config = dict(
    encoder_layer_scale_init=1.0,
    encoder_width=192,
    loss='mse',
    decoder_activation='silu',
    residual_init='none',
    muon_scale='match_rms_adamw',
    learning_rate=0.0017,
    lr_schedule='constant',
)
Rows from block 7 of the encoder, named by matrix and row number. Rows with one number belong to one neuron. Each number is 500 + 40 x the weight over the matrix's rms, rounded and kept within 0 to 999. All counts start at 0. Numbers have three digits each.
# fc1: MLP up (encoder.blocks.7.mlp.fc1.weight, 576x192), inputs 96-191
# fc2: MLP down (encoder.blocks.7.mlp.fc2.weight, 192x576, transposed), outputs 96-191
fc1.471:494505550453456477559501519500493457479469480503515467507478457503537470569525436459524520525507499560478522453457493489518494462522456525398512501505497490454464445475517529498513515589542517597455529516520428505501566507482546464493485593510479470484538533481470520470620509494504542511
fc2.471:546479474488511519469505448488478481490522514509511540513506486493498470466467491501508519498488510450475537517547490516455493498471514503506512555480516510535508459511477507546476485437480483507501525507507560497456488499504512497462505471487528516542457464512577517500479468575519473498
fc1.472:476565482413514537527495462542530422551492478458525559548539535459491557437504480488487441482488524538516478490525479506467531460509556493551527480480536543496494497574499430513502514524559562477538543531503455553559430592522490515526529529494535448479459470503402478454478435453478522469
fc2.472:514472537536511505465468530548536532553527522532523373484452471579534432463508504442580543516516463478516556484472486448484464583544446448491493519541489487575541485440465522512513480525435527505417441496515435457494510449452525499513457477558522532582581457459558551495557522532555495531
fc1.473:456467576439529499458494548502495474488564494481559440551513446514506578474482561421494474568608485506539488581481529521571464463564465512510524478491505481437495481547480548524451451482465609441510475480489548518468459470446566483459515491621526610499487491513472508464490470506513467498
fc2.473:477510434527511518509529515485426597485529499491478496520455504436483469547574542541483459467478485553510451464513445474427447592501506482508525568473495539498537540418542530523486558486505430563510527551511458488451485469564462491470506511430511409528466524549552463480510432421493494546
fc1.474:538502538527522436478514491513557465510471532434510492433523551453521516472567539445465517530484463500488519457522558475518487415528488500503483467473526443420513517495540533579514518561535472566509432533515417522535533452535464580577515442490516511467464528508507461500529481429443444578
fc2.474:465540507495478533480487494465523530488495546576551502508505476474509517533424465506529519507543543484498534506506574530563500585550543486467473465482493505483500500462462482459520463453485456551505491526486504476496409478507543503436496510558542536522513560493477500518512528495471605482
fc1.475:500553536480481529528549517480478504456515540435551487454477515520524526476513505547504475513508508512484514483449531470508455562464480542495543520531478501575473497539508538434532481470508477497507590490446469496509461535483539495514457524568472523489515501509485469519518504560496590480
fc2.475:517444479542475473467479539503530529608545472583476526548517498525489467430514486456523511515486484453514482485533477510478540510514483472458496496463526451452487483511524491552500512516487482481462462478561537483550543457538526513535543512507497471520501395512527556464513499462495415545
fc1.476:483513509513537502485506435522486445549444544535490469534467467544515461416572483488460484461464564526432507512518493472477521451529467493475551474498506533541493463471525578500548480525484541587576484465514447563488605551487443514463517503419550539544512446572571468490504449503521480464
fc2.476:486462536512466475569484520458512583485510474439517545499530479445464485526491474512477509541535526544522536480523440458515538583448522503546555503528520518487511452496484479593493508495430504563450530464591504546512496525559527518470480487494483502534505423444552552499488522482501597534
fc1.477:492437451444517471527505490494549469447591549466601502554589517491569508412594488504531448486459546463486483522480469505437512493611515531499522515467530454508444529592452494444515582526468589569502566543472440439526450469544491437546457576565433479522519537522511476486415485511484495436
fc2.477:471513529568466571519468533483477569487465475562476558503514439540415505552429504543493587517601573591586517438484440539578490498429527486508530462515476521526543362564516507583457406471488520521479509378498612476471493455506420538487473429461553513477504444489606478573526497514423529555
fc1.478:459444472418536488549522441513472438448484481451546522577467456476517449558518487478502505504506482488568506401509422445471499496490481504483500433599508459518489505472449448534470480474543538436504529510512537484506547527558502493562484480514420550477468478536506484466461502483426527521
fc2.478:512547492463471542455526500538578458521478520518565417506465520468522460494548417541556551459467482515490510494458486515495481536507529468467484503481547464587504444480464508469502491530514477420460511441546541444493537462511502470481550450480521466502469503552491495482503497541477478533
fc1.479:528497478482539523549512514435407477473478550533460483515543539529507532545485434452437525515506481447618495521493490430465471503484527454512452545470538516487455489518518473520495486505370464558470467485470529481470540551535483466541540528528533488443520519504582518527478436525520585511
fc2.479:511493478537499456476522481535519511545496451525560530550505527508475424511541484542460473527488509508426539504485520531535512500500486534478514479501495499517493459444529524531527484514618503514485536529490459524492453474490491492477446462447493505514504537475438470482522507499498448528
fc1.480:449498527505489557473544465557545502417481543561502502595498465461514513505490457492471541459483528517607487417478417508586551464461486497484434507492457440500523435528519545523532498514508493572554446498460570512443513516549530472488496509551497517482479497528465492474491462401458426557
fc2.480:479538549463488474465500516474457518588497517484482502528487475508497507531512525509524482499486508538497501428500522499451494454518566475509548456513463602507530535500502411504475489473538535546459532530466513501498572482429429499511480473485470477583448472474579535498513465628495472479
fc1.481:463422530511514542490449456453485532507462516440452527554539529569520471428518492441492517499521506561534513474456508509521479492492494543530581607438485458488521432542584474463547447613555561472599409442473556473483549531504523475473507466558585473494495570449455500439514487449538512495
fc2.481:527575434447491485486460488544506473579534541548503501493464504463498512566557519512495443529500533534495503484540513478531528465515472457485491387530524533478453540539470508518479574401406522502378568507505465509456468439528487433521480534420458580523479538506523513542476554495436533519
fc1.482:440419463508461503489439547501475457477466515473430496485434479517515520517482447446478516522448488481585500428504469496525491454446531434494479562459463473440453488464492423523521475529592396557543571463548504493483498539551461419488478473527483538498491372546456486586476495533553462481
fc2.482:520555478407580553496510486473456471438500497531548483497499423462457454526567464508486522506499511479461540508494476513452500580470511565485531418532551533587541604563510506540344534499507570485536435574485518458472501452476481486410495476460534464499506546514506504481520508492445531463
fc1.483:502450466461471455487469541415466425475570494542459525497449527525455526481509481536500460540495534503580519460471495463503478543473527507555552498498535469459449447477519469536551535532533513441505564459489481522500503507528461424538528435505488540563524470470502558513453486482493439506
fc2.483:536523464502454530483544517556542531479444470457551519483527483475520488517502485420434534490442503481469476572497499524464541485487457490395458480504457530515488478513483525468489523489514556507475458555555517471458465513491534559524454538517520453376472512508490468508502467486411569508
fc1.484:487505463538513498465562467537502496510534531516544482530494472514515453528529496534435517448520514487469511532458464512499465488509511444439507543454526538487492459428456530484514545526491584476405502472484472521462589502528514556465505487453503535613486505554540464488485423503449614484
fc2.484:474567546462503450560475505537483440447491481491445447541483529514472480447451539505502521516559485424554482530507537510484483536478488524570486459521450451550511474510563476501538481451515448530592576524491544508572431503466493561533511497598486534447510596501466522478546529462544422464
fc1.485:488557545532530524517514547513519539424466499546443552512485520536503479479467476459480527507460471462482485471487516491485527611473446584521574551479542532507469417530537466408524523457549570310474478506518503525529407387525491508464537446570513466555574486470510535464459576473512492409
fc2.485:537524462478460479519484479440526598545511493530498473519513473515482523477531552517524473450495509579460456471526538488502487537542550491481470489500506455527506539502434503512549498507477481625495465510501523506454440527482469537437431503550492486522522522543531490520548474471544616507
fc1.486:516479512504472522552451487510422487490491509479501511401444469503474502478527378539480487454535519518477548519475456444443533511492480547466419478388471536477501496583473485455508433509442502422536522501483520442448499511500509454480521461513560510524510487507485450483517500466476473516
fc2.486:512496524448497484520553486516493516514504512443514495535497492500557524447486560456461489504577459511528516501518499477537486482513502470513522548513514487491493521505506506507461552479518438525488441480477519540497475482428547523453502494457470507444471558510536515519482497512512496532
fc1.487:486520495552450536496455512543485535472568512490447435545513484498476433488490514556518542491515463444595487522455519493528446519487453470498548495474491505550420550491552508510549499550405506551523464494462511512470519482471460576524519437402467530540508522422497530508612491497506414499
fc2.487:465456472425571464533478438427503541438511477506575573485557496442525546479486474500439487615535481559455576505554486466469506494500560558515438512511446498530592520476485536477386486557567413585427540495531556481472469461589462511462473478523538419504496558527526442474492512500466600562
fc1.488:514468465526491529488511468481451555448473547572463582559593580503530511516499483516490453492569498473521532478470538460502547517474520512520474536532508539590454531508543502518540530552512484507479526586545558497544571442538506451421474538538512466464485503511519479570456461482541484536
fc2.488:495501478496535573422478562457511521465541475450529456488451405502493511578485499533482561471382491518584551425486450524503557478388515476483481444503526561457461467512542430532479506451490489567510551482461467526440474552531519540529544509462509565471518525487519556477538462520399559544
fc1.489:521492486461520549488467505536465452508534508583437521505477464473508507542522530498504473492444515508471513492500481534486567595461510491505462541457520496507507484497566518489488510440478538484533517486498526480489519533487534575546511546524492534546531480435503501474527520594521539486
fc2.489:510519521530520454483544514492463470525494537443502512497485556520516479461476501519488521516527474484540474493475453522490527434500517497472546444446467497504484500493508503527496497526496515419483496444509521470491554558500530456472447505485485518519556467506538483502491520441500422534
fc1.490:493467463428494496483497481542476464561505546487519498535502547460466508527564546481500466562527537434455469501569543460548512503480467513487496430492479437540484404504424444640506452439522499498458492563527504443419600464550424525428482496510508506513479529498447552519502457522490468591
fc2.490:563506499524499503512570491516465520474496476484498458509499547493508515444539485483510465545456518547477516504530470530482481482471446470478514512515494546505531528478520496482457549509547534474528476502457464505518529538507502492550495464470521534536553512526574509427467489611452414507
fc1.491:517430510502542542492463511503529439549575485542481488435497467480490568551455503547489500497548480465432490507576445464530471453416518395432512469481403517496502553599438497511490498542489529513494598510543499505512524504526476501507493555472474474524499472437464461510494466426482485491
fc2.491:546534469518475472473488487431505601444473503492460463459552441523494492466557460483461511499481564534563462504473437523464488560543445555581470468547516475554505479521526472486456538442543459520555399542477525536457434535475466541502505454473561541447530550525557551483505450546436566524
fc1.492:477532474472513527464517535505461567497427448505487529415468473442475515588450551423510495529538511510506454531489584546471505481484506377455514467455466540496422493431516491470561535525427463523407435458512514561522568525437481442480464527356470572563427534467453548491573460391540379438
fc2.492:481471516485429451465472448455468449477618522403437528534524498508511437475586462503515491507429440511487570496515484422548514516527571566561484474567441487504604445549485511463501428483582541530615589590498498427462449533514495516479532444517510414438509487522504467503495512564510583513
fc1.493:535491528498492527537544488567452586489429439515480508480431504544468485487540481482488492514460497534506447522511547512513478430457455462476483537540487472500457399439457490499515523415454522477446613492562510534517577442529495439469483498502490471486548516484527419497404515460491411509
fc2.493:545522429507491505413453551494469492543551524479493505515554526476509456483459494451521538517490530522508497474491457455510543532533586470501513479475486519510530502508557515524537436552540551489527469473443469488444428561441510535506473450507515498531465459481520527492548499523527536521
fc1.494:457450463525513521513497525461516550471575483455498538513539535529464521514464512455420529514509518488497506505489466490500499442512518496456511492455490492460516502496490493480442539475492514464443454499499542517517515465493495546528473510579510519529525471484494473499474472499489530533
fc2.494:530537486491521499472488466526519459524509487481572480479501522539519524477510508494511460516466450510542490483478546538481517562517499454449491519504532517470484494516510448487523496520521515489486542536490552514455510431474564430509503487497488539487509508475510510494516482473491476472
fc1.495:473473538494475468550586512508575440493545512392514461468535492582494508527544482482433490453524493489502490576495476517490490590505530533493480481503497505515450591510445483561485507448476556488482533426516492454501393454492506495494446498507479447433466518461427445510593527562453541504
fc2.495:500438546462494498520494551523559512507560549543523495523470468466474526474476536574553540440553460494461512484422553453497502462438460498556456499501486493455518506533435531465508464533516612467483501566512543527512581565496447445521522526477450474504459451494453573527547445444535429475
fc1.496:548484526504486491484471475488536487539582446476530470450471492419513468475504518549432526505482532484513465479508458482574506533477477497494495478507480502476541535542528489564527517431455472529505497480438544479458387502518502617468471482535561480480555446414480445544503493490483435482
fc2.496:453490531451503566545487519483497462410493533465565524526530522550519541538513479479491470417501505478524515542488534506402501451528487536533540466517491492561530507523458500455434479584555528511504484516529485459490516489513525420511503484475533497488422522521476484541541524427504563496
fc1.497:575495483488488523544513476519530537523498443453477491563426540466523507469509451550487489495517511491488512478493411486498502468536472497522617489549547515599442413472502451420540460541508496503501477484480512496467505481510556492485498483489504510526524522480486473507456484505531503510
fc2.497:418559507560491466390509510448476511451468494436523534439567533535450540487504534494488415481500547516526439477517473473525496554494556451568426505460470531440574473549502518444506531496579496414488511527506420466550525528465470545579502500459572467531464465536481567569558491516511460607
fc1.498:489515490504548441476485489503541489533521525560457479497532480522413481470483522499449502502566479529401538556506560486410548468499505458570474436499501544543513543573483497511542500483490533585498473493488477488459393398507549589571494614527542480403497464473437495515508444455517440508
fc2.498:462487539522495486472428512465438552483457465367544551509507484439552460561505519460553487482525486472545486484472447492563481539516518507497511525489464474499470450487488515542485518548549455443554534547529560504516574573507494465461522472445459482536496446524531537473520510464483511507
fc1.499:573488521537525464470556493462487511476562488447556523541556544467519494435522508536513530487481493558566514505461484500504539504470518538575488557500481504459478528514586469434474470530446425540527558568537532518435497508449549489538496550413510542527458484484520411513530524458549477466
fc2.499:465431496529515501514485511507515506466507499518528504424497545597439528506498461472477488549525509509472519530479500487507445525476484480450441461512565536527513559504439542429538484509481440526417495521533480453488503502545446461557557461487510460508568559451515513489456440554505481483
fc1.500:502545485465447503492468517531446531514503453567471505542534495567487542476549481533531521536491492476476544441477480492548531477512509533475548492458440471445492428483529473578476502480431448472460458558486450522525514497551488596485488475519533424481484450502490556489451555580547480510
fc2.500:508491466557535483541501489527438450487454479466506492510486500431494494480482519519472486487526506488531490479504519508489507507548545514524530585498498512560530516485513500516511563520543520455528504483513488493515438519507488475504540515470496528529469507483493493499504508439502471493
fc1.501:483572510524520516442483457542539499527481449474563508462528485471529494458540484492461468447443556482444417474504491500496551507549556486447506555505572503499484505618529486510513466497471485519502481548551444501451498472551491516518583486511550539606484537477499500452524524414516428529
fc2.501:490505478462484503572539491472465486502541487513495519499479532491465520537484503541508507486538437533615533514473581517484486513490474546536478470501406489422457515446430502462490541505542488506521485541514608458557474521467516581512373461540493407377506509419532523563497474539471563482
fc1.502:493550509465514558495473503477522559498555534511476499525538507478437485461522511526495435521430533499486527503489594451493560537459509468434479528447453484527454559523535506476588468502515403494510559514518490453440559576515524483552459475487466543450543489521551567512534514480476509500
fc2.502:520511489537427460531507545502495456508467462470503524522489470526504535521505478500466570459502420518521515462524508485549432486521478556567485487531536482505468619500478567477488537471506543556432417447462480554475480436453421475489521504515576477494437574461468449539546504502476465513
fc1.503:386518572529442491458535501440503437486536511464453513480513537474493520562496486524535512480453490480490474504505505474518469544478494420523487495536618459492495425461503534604466499572516550503541474481577475448526494535504545522522521563444534467449534496479458490477516459431517555504
fc2.503:546470480494474424513451540537537514529473548493494481522497472503497487469513451466524481495522498460473470549495446575491527468413480561461543531480496500501471528548467508467514470532454469513462497494483454528543479484537472536498463484552476471556473495496551518559528531594473501498
fc1.504:532521522541563513499504551437520418490530538547563467578459476521532587497481479540486550477532496427446493485443429476432495606493517531541574425458548473510465566492505556487535456485463473495523567519515503474419387480578512579441485488553432417493539490509452478451564577450520697460
fc2.504:439535515494511478531503487553541480471472489438476482519502510493506517530456436505482511520535537440520493536526466486524462416509540553504504560505465514513518423537541508514472577526509518503530498547497557518493589524468537515490559490481497539457477520476458503542483446622497320522
fc1.505:525445513453460461505548453495400592478451434436472491480513502499481443623547506510499521501432543497486487479454509550583536495540437499494528556525526492458442497455508508393419527544462523421472617554537500462515562461500447432538503524541520514462524489446490440532483497513492536458
fc2.505:457601459527514526540486555484501484459539549582535478442502487538477458358492453480509450489561427494483521550527445450448453503431595531550490390483440522602561494560520469518572418461544502485509381506449525475501412499576492504505452516476520523515529485552513589511494486529508442480
fc1.506:481565497512518531507405452471419455465492510491385479503490539601487556532555508461521481512491510534518507498480559521569510444471488585505518539455467551531572416540549549439557489528573483479490581523473570492509491481519426488508548464555515489497543508469471511481433518477467497511
fc2.506:466456465413475447473557501486509515544484492536574518498505472383505474481459430582461501440511504519468491551525535518517505548556480424497456438467554518518438588520464453492479496482438518530515372474537427510436472479488581515523475527464522511579447527555519451572509454502501523525
fc1.507:546477472437457513434502548425439396597561477506540514430489428497520496473558518510512488513432490518480481474466454519474425500536535504416493523438541463460497490622494464516518499492473472534494515482500479518478498572520481466478434488485503501488499482499585494444467446427481466504
fc2.507:457494520539540550573579465541533572488414513495503504495579569491528513502432446451502494528528513492535556491503481514540558517485511489566425537548481472563525471440536484503499497508473564481482456461531513472480492445440509454521561485515493525416486461467458489551454530527525477475
fc1.508:518453500579570451537505521472479529534449512502518497513526561548491439513538494583559524520460521528483510510555524494570575479550518532525501506470488496495496551507513539449492503469416445488563515518501540498491521546526514476496521505463506468483497577541517517522471494494525511508
fc2.508:469551516410479527506449504567496487543536511591487533487504468439503582521473621444418520495575412467553515470477506496467432534466583520495485543446513464450510493497560484437480471508584498464505461529475501543530522506497461445560466416581453492507482436492493452480505548541472514458
fc1.509:500469520506456581468569467529549446430541482465488514521496570554488499579505444488513479552453540491535542479385363443523473512533550494573490472479550454585487388475441501416504484513475474669543511493528496480422574442497504431607482474473521531451494443513518490512472528485400464596
fc2.509:500449422468512424537481499439584491549480519489523502477522497410508501491530516524503477519484456425513492419513500536497515455474516488480487485484508472483489437535461523495547550520479529514448562458525565450589490541514496450425493518593476454427510479454497558490498470444511535498
fc1.510:530468470470529506472488535475484487425484479537535452487603548514481480487542463511528448607521464495531514531475466484518465544471505544527508441443467462525534520509480496463504520454475559535460552481489508503469588518508430593558465494520531467593571518476510639548438545494516612519
fc2.510:512521475529550516492567473554489519478521510526402489525469468481465522503478503491472552432438500483495522466552514463465546444494402482482465518480466481512491588515543501464576501503508479481547425510521470487484472489492497460481563503462424607454422578560488390446481467493477407522
fc1.511:493463511540514505547523534478526503504479571578478511564447511483547549592530524559451550477584515448484576491502468494583597640487515562471484573481493498502483498458530559500530516506429504483537381586508541501580428459507516543492494458552462560483521449514489443532597488596513531456
fc2.511:504635498509420485471465487526530498418538512503540474497500460561522509402560493504497521448507461430567458520493545475491465391526553548512537438547549528468597468583462489457469507525628546497456611557462483514486561590529496478504489496449575450528464511515566514502552520428452400459
fc1.512:500452548488517463526493468509466455498435499464474527432542486440528551517558529497508465564520530427538512542490528519514433501461490497529490431505510539546522469489565520502522487490467490461483445512516482494503501526560519523517474435501544452543498568458494481517467490635482330452
fc2.512:515499513476509460455506495445513490462502484569497477485532518499499462530501518585502470436526495512501545489527544437525486500563500499510469459497536555481508538437439522489546463569492467541542472520530509516487444434457520440481507464527491477504485498492477533540515494365559626495
fc1.513:523410482488479472566475544479516470544485481465530540489529399529486442460516481527592524508530447615457483527505511506520552433473443441521482483571519482547478392482486560518505473526582492625488500508475517549463517437538540433470511469486472527430456553475542500545456446501481448532
fc2.513:470580501540496500436437507513551504484483506502442468555517579518552535491448530526383406511501562493486435486479431491486440511538520561525492497466508536487510468473476495545466510470383517490494554506464433440514476553432499517545482577488536472497564436527458550454506462508561524497
fc1.514:465482471526437494485520546522613494553540489464471470478498494447462455467480405448485452507522537484460467470483445501432506443504489459521500428581525466491500535526416517487544493472574519593497518548475518441409496465479512517464496452503552499447491522468508526484446552385477516500
fc2.514:493516530488504498435571550504454478408530485437473457479516439517497518500498531538535495442456529494530528458539486514533429464547557526520517576506471512516521411512531473519487518524555515503498564488477450483491399536519530498479492536498467472434558503494519469502558497336524587522
fc1.515:516490492520460515478510533474652397498521526469577471502492498459428504483524540490510468520450494538541532446518402389461592483450533528482484419563586506376528626518524572308506552455572428438534489459504559507431488461516505565445516493477531526457545520505446515472524550397471494535
fc2.515:530522503533577508436526441518405461512478487462447506554531545513519535463527467553529556549499479555467510506543494483490517480489524493557480568490455509562470521510532508503475486529539525363453474517509467534514493493464525407520529470434568444506472451524483495460513447398544509480
fc1.516:480476503496492556488508515526493458442482593419438559514504474499538540501462486536509539572541422493597546500460465617506489501477476573608490439515550518518417537387424548487511507482504487533500536532509544506464433462510496555494448488573413503529496492493556492447488574495449484511
fc2.516:465396558503474508467514495459487578448518475556552513386579504432417510505476541541456424575467495483530558469497443525451491497520546484542485529562517480519548512458546430495550489607559566521479458466501506530506537508460456561426505500471546517427494516452428486594423511531495569507
fc1.517:492504502502467526522496495505488456476550599480502481465546529465554420489466520529485511492490540558490525490513521491442517490532533540476549494504481528531499526504461496520503426529478513575491468527498533483512506498534496567500521553521503460553444509555531548478498476451546497565
fc2.517:522450451498554469462498516521507530490475489535466556483406512551494546573505480473495499535482519460569503497485532471519483512424491466513494501484496457446533511484559566495543621499557481481492556439480506518458553504432530518475508491500556568451547440483505471513483513534457497494
fc1.518:483463504482362517544494442523488546473574543470463499511515437485438551559539483462505487478451511427537457475478479530436496565502532529478492513525514470487520558491484536518509538520466490518491498507509522477475459505482476524523489511467528477532511472457483546548503528492479409520
fc2.518:538527447547595477474508557500503414435473482538519515458404552472529481482458492513465491539516440506512559523517477492519515482470547499524534465466522525466473457541517499463514470463585487441522489480510528523524503497471486553485554479570497543440494520487527485494491544488530571478
fc1.519:473495555465444515474496455542589517458494551509564533515573544497507444407526430501542464490518573532454468517475493509532523524550542568481487493570532543491542489529497511532470491463520541528512476475493512476530445483491538521504528534495518523504478478489449499590528504449487467501
fc2.519:462539477507556524543478593448449551491449475467448503457410476537490494493449530522470528493520510522538546541476518469451549483473499502464548539455530454549573526563547499449525546427523474501493474533536523479465570499528543517468487500544432447488478528502567510519469459532499473546
fc1.520:510480440543535583501539446536489544524479539482601493521480561529520571515534514507497504509527497563500571453523496489560558485481482499537471503487521478597533504524503513550522499513534532483523583502461468447497621484576508570486453481635529411514503511489540498496512519486494537562
fc2.520:487572581436539463517479523535479486470519487536385492557516437493517410501461458482461504453505508431559438549533531486449442515520460465520542468510493488436525476551448483492513504500514478516462461574521557477470447555449455484486522536420499591531472525498455519466512491523533448472
fc1.521:522472445525541524478493534544520503512458449519449516530518513456486521498477562556448491519526504561464484505521541503567552514444508524461548493461477495513442456464510471528532491544499468517569457512468552489472529457530487483547478453474530510479546523485524420547503462479511468527
fc2.521:500506533524425441477491417499462487532525529470505417516503494540495544506496373465505506454481497533560521501478483485456419393475458514506461481487528539469556587511568515476462582454484477468460508462500434537506482514518544475490505568491457490539463453581490582512437547517506494481
fc1.522:541459525419509536485554453445553446507521522488508491467516477516478537518490501511445480547523426512457518453510466630497478513450553469506534540481493545491507439527518478534498498514487540464532504515506499512447550475474533537512515516579520507524505472456499445519450528498522559482
fc2.522:508591504553440484465448527486429555454484547505480477441551509480495441512496493481506502591539570511504445505460496448531487456503505491492567401444454537536495534582495530512460542490555610526469439569522499521523470558572508520472492490417500474498505577544471495457521446495400452516
fc1.523:523512483511464462534515574450455526508482508522466506480517557498511507461505525503474447508528523501480498533448502509506459470513451420515562524504564506459541551438567448492566502494362438509546548473514516502483514572522473467477490525473522555577529536476513456435495485393454527482
fc2.523:524499460454495596448437424548509493500534540493508486542538474555478451464512481515505552472506478539505468491530496480486524497449519564467498508457442537513385519489482531517502542550542488539480431533449514562503499467499484498545525466498469492509489482531555533497473512604577491451
fc1.524:486482515474467481507523496507405475485421425415518500514572574518540462462430498512468548561484486548526452509435587476392521502482512462486558511520434464483460492526493528470483499466513355463502624474512508496443536541480553557564470521464465416546476538501562534472484500450486599574
fc2.524:552558521527526465488518517509511548516542522561477503485481449467497518532533500486514498474488505547483495500490526505524525477490458525483477472537535492450495547470456461501501521480510461573439462513483493479536500461513505501470541485493508510544510463463484433476536528617484472432
fc1.525:530469439468508467470508495466520516503505551436505523538512588550502519475490468525540491490544489526474558476533465429551519557496556535454506571490535481498447552545472423577536473518366541417515470484542534442522507481571497486576442492493554495456428489479500532500583465477548441556
fc2.525:474509532514467460515433487466541535525525486549527528512493453458491509532468536491450507512521437547554457512433538545399517436540497469517471485477512487514547473551517542453470529551572396555530527526421494497438526555484502548453522472458454495541562494507552428489490507541391585475
fc1.526:467489506580608517560510477557544395472542491515463514486567523533485559481567480511492492467462503443551484454486463513493490429563509526557469514471573478507462563479475513506543506507507571473489546477476400551507470608425477444486504492513559492584506498560453506382485462565493480486
fc2.526:554497473437477529510478440545540514501472500611536458469417505542500455429562532516573491484537536495493483540499448461472552570502454494487532462506543439511457517492543497465436403464512540447541532522455528514447548501530570416523511450450479539478577472492547521537510508414475480579
fc1.527:490551523562534473550521455499470506449579449486545501517450469486481524463502474472431485537521432541539533381506387594467504486472443510498548448494484480504516389482446509621530595487544533495466570437485567491476438460455474588440499465454518526486518506495502557484429566364492519487
fc2.527:526466451466425561475468490465479507462534524500521495453524522482491507509506528564536519483484503515506488573531604474528521500518550467455516480463502525483476488467444486454484461471533521542534497512519489480498404531465539486493498493513515493492469550501505495548521497390529656520
fc1.528:506563470491527490469453476518503523475515524455564453475594494527483533508576530482507482500495527454513504489492467552585514517465550451414502427473556520468562490414427441457540476465539456511471597490532519506517421548481487481440534550554493617519528436502498496483453557513465575569
fc2.528:539463514535455555526491600473450519479504472577544559496512476506569450477493479552461476499514467593541498504488439493526477437476526543437524571470547539504464525426553511477457574541441452456470473529474450479503494455556477492525481492453488511491520478509407467562410396532540433466
fc1.529:503504538430560497494544492470501480505538488617425530522493444523542472473483547513475587505480494576500555499485476540463496534521496430483518499483474467530471489516502552531493494521531512488527534451512499517437474468481497579494549512479554505475536507505469543509519492519455499501
fc2.529:470532497509484472526469506515489559481476501427579454495462564474509499556540496454547448484489541493522482484482507440472520464515503551449521492550518544461499514455493519503499553595521525444535457529501591514542549562497484509470410472503510521552445541565496502518510569475570528489
fc1.530:529579555438530458507446490491528538492457429500521447522450489474493520540485478497454503472535520423487544477512480586601536467479470498525496497517513501493477398563571537515464540503565451483527548466477500493497544389535500509539537505504505504502467499515468442533447483453457487516
fc2.530:487447494579470518516564525461441450506534513550518518491451556490470460500498499473546507473489444518422455517521486502418482554524584431463522515538471504525492537517453447488524423503460586531510455498536498529537506585510507492419460455559494516482446479437515502475568512580516488497
fc1.531:492549438459433453537514458554498554406498476585497519526556508408505481488525432558476477486462532504542534491548438519493476455501504538504470472456453524457437532525458525488512490483431486485520460507486498459495546540450474518515507486593502485514464454498491512510585547493447514520
fc2.531:510476493537523491480492494450505413498525516436494511500419525599503499542492458495472557473488477490500474534435526448465555579481536456500555507563500513516601552540562489508524554536609504466463509504502536525527462464542489515511464524396445542467515563520541445480474438513490489485
fc1.532:533488535537484531507487502472504459571524588520508485460527498536470524516483504579499477529579497515500520453557502509493442498481521469583488508452478518560463573477387456465521530541468430515545461524448500551516482579472505564469571576552462519575473492552515553535492542517472523579
fc2.532:533511512527510491510515502498584498440539453482482511450570479535479501460519599493485509582501489467552458486439523556564486493505489531471479550519562443421456610529556433439558509560548476528458524475555518497518510482468429472507458470519501518484549531509458439471542447494482484500
fc1.533:461453553459494469497496478472475494512488520484546486454495501524568496462517535523478435550549508535537449459538469427575465507520468527497485527500525497505480488506516481530527508457531494585498568494547510492510542467456387529461523558574498475477474513494512480490485525430536511569
fc2.533:527540485518512521524509508544462470507508434526458526551484514520454514574488454512535512482463487427502484547466478569431546511499531495490535514509502497528530552415463556536469510520526511477504427459488464493493491525505628498551469507444534511506521479530506501460551528530465487494
fc1.534:443482509449491489493500510525471495509444586450513552452513507500551496497438461531434477473503485465480545530461455500543419554520564502478500488503498436559503573587456506509491555487544590521465484427522523507521463481543418487485522483487514480448542465395509525486470509479430481502
fc2.534:489548538544509486482479503487541487467530479516504469435467529499435487527539532480539523543486586471439470471477448532409554409481459531518415494436457565472542446461547557490540502547455536553523514518495460491431482568447556512428501516553504524473499513583508486514484478495530477512
fc1.535:523426502517486544453553518513512539507486544463512485488549503494567484459474551485530523540528522482537452544496541463487469462547459517523501530500533454497520524511497543509481468499496538514495455497508516448531489532422500519525517491499493505455518579497515464483465476478466508500
fc2.535:434548460482457533561452424451493446571504453564507495512480513518463495530512501528576462476491561439437478454444538479537520545446512514424537515539444530527500565419454484515529501486470503551520470466530468516511456487539495517474468503564497470583514558543562491506503481523584491493
fc1.536:504450466546551526546531468491500571442424535497470536552480466502441517484485531512462555494528484483483507483540486524538459489514574492488475538467468462456511416458485496514485534458520475393480455524467461490462520454540491417482559501506522459524466524541518523487536488468504501514
fc2.536:538544496527507498440478481522515424520505474475528460498543571579536461550458508474510441556466553450524506538461491507425542494542462490486480476505569501549531436521525485536520440504458565530573583462533546533522497517449449488459444473566498510504510535498496461505461462509500449486
fc1.537:520553528446476485546555470513561517518563478538512496543510565515487500564459474449501487480505490441497506481508559492514510538486486389469516507496478553445455507436557522551426504473441499519547495494502484530478464452446529517520499447450501463608534469538549435516474551539532473545
fc2.537:458442491600480431431465489529474397492469524422450461502483439453479493480510491492544517498500544435475492511540487515458476413482528577537501455536521483545506529481418505507580471465537495512498476539514471503523529517567436535464531541501494538408479542504475542530514456459475541487
fc1.538:477419541468473552506507494492487485513522449543522501431481518535487500497532496528554495516457582491525508561426521555528551508527473465442482458482544540473460495516482430515490574474425459474500496505504531514488434547509456487506499535491559531447471480490536500522542481519482513465
fc2.538:572552505522536486532440546502476513446432541440470465514532473443453465564495452489474492493501475403460529402560463471458392489468550528461529517508490517504497494600540498513492452501579526503530528565535514494577527453532506449445458417469454476587518533533423508502543547468534493533